Weights of a small image captioner.
Model: 48-pixel images, encoder arch vit, encoder patch size [8, 8], decoder layers 12.
Data: trained on made-up waving flags, 48750 training examples, 21.5 epochs.
Rows from block 2 of the image encoder of a small image captioner, named by matrix and row number. Rows with one number belong to one neuron. Each number is 128 + 32 x the weight over its row's rms, rounded and kept within 0 to 255. All counts start at 0. Numbers have three digits each. After the name is the row's rms in percent of the matrix's.
Before each neuron's rows are labels from the 100 images, of 14976, where the neuron reaches its highest value: "top examples" is what is common among them. Only what is clearly more common there than usual is listed. The data: made-up waving flags.
# fc1: MLP up (encoder.blocks.2.mlp.fc1.weight, 768x128), inputs 0-127
# fc2: MLP down (encoder.blocks.2.mlp.fc2.weight, 128x768, transposed), outputs 0-127

top examples: pink
fc1.165 093:110160098087134118115119058085149088137172174142082068134119072163104134117132159143199090128105094138097083141109137128103191105118121175116097131208083146179135117168118195175117150109112119125115183197127132117120100172139130179112093096176174126150124114103081180126118126141063121113119143127104085088094129078095164079131174137151155108128082093155106136137092127104089115128185
fc2.165 092:131079097111149126179133102086127117141104122137228167153118182129135103105093137106161106136117147190088161080106101094069108126140121112188134129098141066077125150107179101137143119154159156146139074067066127214140123159105115138110064150131114173176134105112158103071167113156107176152187127134168130138066143148132104115170138155145086093091119178128140116129130161111181127141098

top examples: black; many stripes
fc1.359 122:137087135104068172067102151126192123174148129103163094124162109181071064115218156122139083110123119118122094114113100142101097146134092067102115152100169140073093114154128143122091148150086121149169165110119132076152165082157173132193091147181201136121168114137119159183147100104075127093120141151126076197157104122123103085166119154095122098122164102135126130130117160099122086143131
fc2.359 110:095108157155148102093107252143099173125121121099080176147143112183144140113098122119094155148151125100117118124102129143170104148144163088106106099098112073060170084155122141137131049090104114139084119159075101162153101102134176155143104130160094193104126132126131145114122112129136099093167139092099117086155149168137103096168168103068156162134134088120202092125217140128146139134090

top examples: black
fc1.632 118:111152138120099141113146192138167113067142161109215112073161098082122096161120113195103048133147149115165112083163149160133097166129102129148126125125105116218080154137173154144069125156083138126170101160124115121117187111126085091113145150139108181128178080176159157130140118145146171120145160151088100166112167160102093090092105100114142092098168094150122163161149065138132089123102
fc2.632 102:109089146123119143141131131171181146127165066123132150126147188083183135152128094160087185136082137137164084147101169129158080132144101081072076091112130092101135061134157127078131070089146176116097184063158109144079116132117160118081110110141136087109088139079119153158102143128116120162096115171146131095139158137107168164154106099122123123074155151169083079111111110087145228135127

top examples: black; many stripes
fc1.699 088:069100123103125119110135076142121114093128134144139093069095150097121152165201118125121154080111137135117106102202071093098143145153135093151134132073129115156098086111125109139116133078113078126088162096119100142181135156146100087157126166131103116114153142106151167200174134132123039105115117099135160120161131092067075123150190127092165105213143094151153080171147151106138073108190
fc2.699 093:072161133089127113176098227051123125158103095144095099139110107151082121128118090119136186124166114107127117079170124142158159112101114110095181091082122129130100131130134115096142107130110164154116102148079128063141167088127124130193095055122160151081057143165121166067176142159090148144080187081123156115101142107116137077127136146168146098168113141125113123074110173144116142170161

top examples: grey; pink
fc1.416 100:168097155176148131134139173155155072079155122090102078099161134110157081134161150077166145099110107105143115145112126178119026086165144114087146095121162109086111092100117167111123087111114099178158167144121106102114197147130145125057105129125138184131090156145088124123128106124057133183104131136115214117186080134119072116141144148128162148093126123121160098181118145143075136152080
fc2.416 104:136167123143170126120117113127129118109127148168121155121142051160136183097138121142163114131074131090108079154131126099109140145119157174130150143108101084117071167121183146096119164144119112174150148121110185172084063181181123082115119075095140151115145175113088150107119115109129100081172084086106145148017136108109199124113077109109098071078148102042162123142118156114114144127133

top examples: pink; teal
fc1.673 096:110076143118117185120102090105182160138137125124148150124105115148168166150121129146119119144147120128143171176128133116158221066102140183085106145152060071130108130131128198082130129155142106108101120117143100121117111160120105144155161167153211105100179104146118124143141122160111118199079172154136164078071126118156084128096171113156098146130101107209180151099126132132093106192064
fc2.673 108:113088137081085130104089116131147145149107110093119121120169126162121108114157124124122166091097169114106137171128133141087126220088164117153162137108194157183147127130174118165161108109087178141173062138136095111064196168143156127145108120089133126209148101055092149121114139140165154204156106102175090156134160122119127119206157093179120083174096126139114099132120148148122142177141

top examples: pink; green
fc1.61 100:144119120142166162083162098197120151085123103121168106131101128191066150161175074112116110086147101095140190141102173157089166139083108155126135164120072097114116142145101154150102147067159155077081156122131161137140110134119154120149121165139130110174143082141174066142140195141102109091123100080114163086130144151176161130115202093089159092064156138049165125117123144115158117168124
fc2.61 085:122137120194120132187161116102123179101147120101172073147166130128146154107107162120127137153141095121193117132116162136158117146144103086173104126209218094068126153100131052153101118125095102149150117154135110074138184159179168119127180124118116119156122093118179135167154118149114174180123205124165122131113113185176106147132058129148114097094115107153080106159101107146166167175136

top examples: grey
fc1.595 084:052099127174136138137184153127128119081176151140130168113113174176093112149142098147136147074170034152146129121113123104139145146119105080131180195071095164151088099150135125141096184148121099090133169123101093135143100130157156114140149126073123127145150153168098150133096176120152107122192155055167136110097154128129102109140172147023123106171065142086101155103108101126136097142144
fc2.595 083:147177132065158154160093153094100085120127157089175119108061143083179089182136117125172122147138132134099098115161097166096161181095129140122105142191178092091096081120129048146121104140123063133098085093112102085127128126079094097147117171130154072102144084149150142097170121142071170135122145145118212129153151130122080108141104072138119156125114123104127167136157166140131177197131

top examples: black
fc1.538 099:170124065132082086167157118095182169133113124122210159147126117114135171135193130116179132143122160137144187122111139153117140165105113074135144081116124131133154122148127119096145176137113082105174119174137081110135100109062165106107102075196095135159135092156194165155118140171086109077164154129120166112092103073105144091132131154137135171160101051140137179071097108128095119084091
fc2.538 100:139137110145136160111129156105154122119098184068109155094102103194152115185115116095091114142093092100115153139163123140129118074131188151081106090100116173154171156141111185214161127105116143139098053103159164213167067108144066116153091088106151094166119170105127137091174121126141146146088157152102126111134115145159112128138121107167204128166136136120145065120124103116105179184147

top examples: white
fc1.757 081:196160107141164136181108089116149134128103088089081107126114110167110150167168131138092161069126133122110081149173105158152106132107177098128066107177139181147198126099089098183149135095117129131109096129144119111099057086131063162155158130106125117135132110072120139117145175069100157127130075074121152058125108148107083121147143160197111152123150158130128146207105138073088156089122
fc2.757 089:098152139180163116104079166166113105172143112150112152149135106090131135095078157107167124132121187152137157066099145144115159091156116115170101110142076083108113156131117083059121077164114102107186126118132129139109149167136166147086094120116150136117209164102082167115134151123133109136109230160098119231165145099079150143111108118163068153129131093131110112085161171144127139157183

top examples: white
fc1.510 089:149085145102135156062131103128170109165170129110137146087113100105132082144161102176155109087119148075082186143163082131115143187121132098187114195158149070172116077155103192152079087156114135139218068103108176096157079120133112154111173197159112129141166139130098116138102173121101141104196125134125123114128140101129144114074159091130144162156089109145124129134152116194125102128134
fc2.510 086:149159121127127106102112161099166133143100074092105105198201147109061144113180164119119143121113100165205134079102126153212129107133140111117085072191082143133096152121130108114087094108121177121112116145128089154134159117135117134193104099141114087109067127080170130075119110167150042150127156113111095133140115136141096142176148181182119158127144108140053120133098136088156171127106

top examples: grey; diagonal band
fc1.747 108:119109129086127071122155158124124116153099109142147168101111219119152106122118120127116177151132082174109119132093088118130139105112076091123181182193130137163073107088144110148076136053111069124087089152187097150183112134113112090166158178125149077139165123114154112168104149104125104109169155099150135128150124118090104166181143152151188104113111092079104135116053099087167124172179
fc2.747 119:115079137103149148118137184152158118126142121102123121131185142171112135123107130119151146093151148113109120178096160071133133169114115174154162132120116077099148094131157116142124101167096116078114079157092100057093139132116105120161118132057187132098151084139170131135103102148043162128152211121038156134089146072109051108077134158088100154103089117080152133130152101180105086130163

top examples: white
fc1.37 118:187089152146099162200112108162071112126113111151083128113152055152153146106148149099148140186130081085070204106110138081134144057121142064115165146166105106182190106113135140150193137121165113100159116132142160135084163111091099109111080075118097144169172110150153099122135094172162122187109151133125131108148093121087079102168127101129095165163094142113165124081127123133146129077133
fc2.37 108:108154105106113116122141173167223143124124106143226136171101101118159193114111121093151134119094178114175100147211158168114097130140087130157110104111124140146113210146115176131157105156154116129113117113112096155135112104186178110098127145095117072122055136103144161165104140114127141119056105161047138143127083198113184147115100149157162130135096154134143082147150120132106101126145

top examples: black; pink
fc1.704 107:104124143117120145071098138131128145246100118136140121119178089111100155190104168187176128145135128125163146152106109150137096165080113102144077131136104123107083159122142130204156183123113141143162068097102180139155126117109083137162173112205167109143179104137113183136180103135132118110149111117121127087148117122061151075102146190087137122144136134182158096148102188122120133191125
fc2.704 108:099114156139103042140221112202126154129158117110072136078135104165182104118163118164096151147101112138110104099077172066117111158041097115120145081092082139131145057174137089139190113128141135131150123162142088109184100141173132165107117149153109151187154140127143062150118136120153112107107170176143187127159138144142152108118156102128171151144108135169113116181092150129135126160119

top examples: offset cross
fc1.339 093:070146074105166091156117142148168168190134075163132112164142119164073083212128084107106075123140113117167151133135157180146106147130093126109101087140123143163141138137127131094115088150164120152072138119087069086105147085148133162098168140094142129109143166112166164104063114141070147080129152106161119114168124118111131134099072088127111146167074127022129128168123073148118132172104
fc2.339 096:127116149157152135169131106119084100151102126128094078147166240147096171076117101120089146115147152101139113150128089126134129141075156060128160159108106116188160123156089155119151087125159111075114102134135204143110168123098105085100121135149188082115106127131096178167142128159137102156100153097118134118142093160065128146151191128119116227099128146123165154129077158139177145071082

top examples: pink
fc1.762 082:103144130085169148126103113129125113140139100090120188073118100186150139098101179030128120130096128157116120109140115138073081126122097187116170188119115150093099147122129143196129180139116115112083136137111147126143074138134052063135085154149138080104138105166154109123117073104085216156149121157156124108155160063176148094122120173073145109106131087172107085164118121136136134086108
fc2.762 086:103161135147114104157119106124174108124097120132167112141094109103076089124136111160188191148067079146148063145091200131132141133155170164093140088153163079171099153079141103192209133125152090125169145126147106131137136145164148160164165144108117174119123125136091115201143173174137143120135066094121076155120130133065083129146147148135065126097132179120109082116139099098129169190109

top examples: grey; blue
fc1.38 110:125162218130066151103139168179167095141081133080098082160161176096125105129099100076095172126120094146118134130142104128084129137096174124156106107125157093111125160119114113130122094116041109086089122161157167100144131164097215110111132173146127138066153126096118085121189152118152093160121167126144200096122109097166131142145115092132123173142116071094126153084102168163164078139161
fc2.38 113:120086151158154117142100152165125143179131147111185168152156149115155172110097102142124129086141057109173157161115108141110110140194089096132096165138103162124129093080110108094180169112180070153143174099097116151138078177107108088099157087113140142145101157115115219132160141123140086097116157096157053204156140145075150145117186126135122097116139141059144115169142119069162123092136

top examples: pink; green
fc1.451 093:194093073125166093091159190176149151140134100195125131175121133192139109089115147090080068134103122079098160138150176193155117139111153102123089104118174141121128098075155138084115104145097093087119143131175115126146100166135188113125107100131123138063158105123103166101107121128057127126122150143075151110183131103089109185114119091112156094143158082126101090095158094125124205170121
fc2.451 094:097144193190113166146116161146074096196144168161169118118127110096098104143159130088155111138099153125156079119149125138155054065087104147155108124133155098134114118104189176198085135130126159185110129126126079122163160141114092139147052138158084203172068127110128135165087122122167120085113082112106127101071128111161147049124165137160132147175117150146137128117151146148175119150117

top examples: grey; purple; many stripes
fc1.564 100:137141152157148162172138150156071107157136086141135102167171128107149060151165124114074102155085114169106132151102116125208081174109140088177097027164155139128120102086168098134085148104098110090142117142163168130154106125141116142163125092099108168108126134140118128128086125151099207129103115088162099172181092093096120161086154114095085162144123097048136077105132171147089088114144
fc2.564 093:086100152145175164126133085063167094062143186103165128103125119186136093133110136094121125090100122131115090092185121142089160119082095132081113086088068075131160121136165162112093170147137169131153163119131167129109150179091122108110105176138172158150143080133105190063131147103136112107117181145098187112114162145173178119146164133164161095155087066132164113135092143109123061134096

top examples: grey
fc1.558 111:129174078074082109175120184073101176080167103089117163046129098116130125084119145073120170165088108150149116173098154131113113136052120129186103122141126159153114015113165080120146092106104112143111177142082098090195091083118131108112155153130106129104131100109123117058087103106124135161179097137127179134089138112112152138109149142127154133134149136156119107110142094098132072144128
fc2.558 115:079086199148182069162106130150132120168107168132167104188149192091151120178209148140147096143122125097095100138097099141141120112187180089161189094146187128132172151113070120160104127164149165168121150155101111177081152183130111142171128106077142158117152116191094137129143097137168168114092130096119083057125125152143106165129174135153162117104134107115110152151099152126087142108129

top examples: grey
fc1.713 096:110094054114140141136098171132145155183132124129126148105137115090139144097132059137098146108142096088117131105144187098116131131084160120131136161145142102131136117160083162042067125165114100162089179172096158120081083101107109143152110142165145169137086187110123177102095195075138097097108103125135177118161098069175096105135175182127123089177145144084144179145063127105107132122187
fc2.713 090:183135121129160152141126177131128102115125107124178143155151114115146170143101134112199115163150142185186131136112054117099174099120108085071137085104203084093099134174154161155130123169172116105134122133059117101140150056083164140156165127068137135167099129141185111060127101143084131130147133119102150172136125148086070137108101114089082126186121115145111135078176129149104151109200

top examples: black
fc1.18 094:122133102164091160147098187101146125164163109057133138151082121132141167115072180196084151124129142088089109083111191150156151165069127103140106069133099178103136129123200166181111155136111143130128128150179146107124153075096107137183125137149126150095120195180103147134128129103133105162132139191095107119129106105063186132123117130164153080112173045094138142068131140161137129132113
fc2.18 098:121137127078146123135189072052113170059138140162122120160130117160129107125231092080118190149144113205120120114132150122110133069131132116119201145124142097118103159110105114109157103135090144175142180085107138137129115125177113208088163065102145103139144110092095138063182093180141134139153125120117126147165126120172145086077156185145136080168120137157145115117142174129123138140133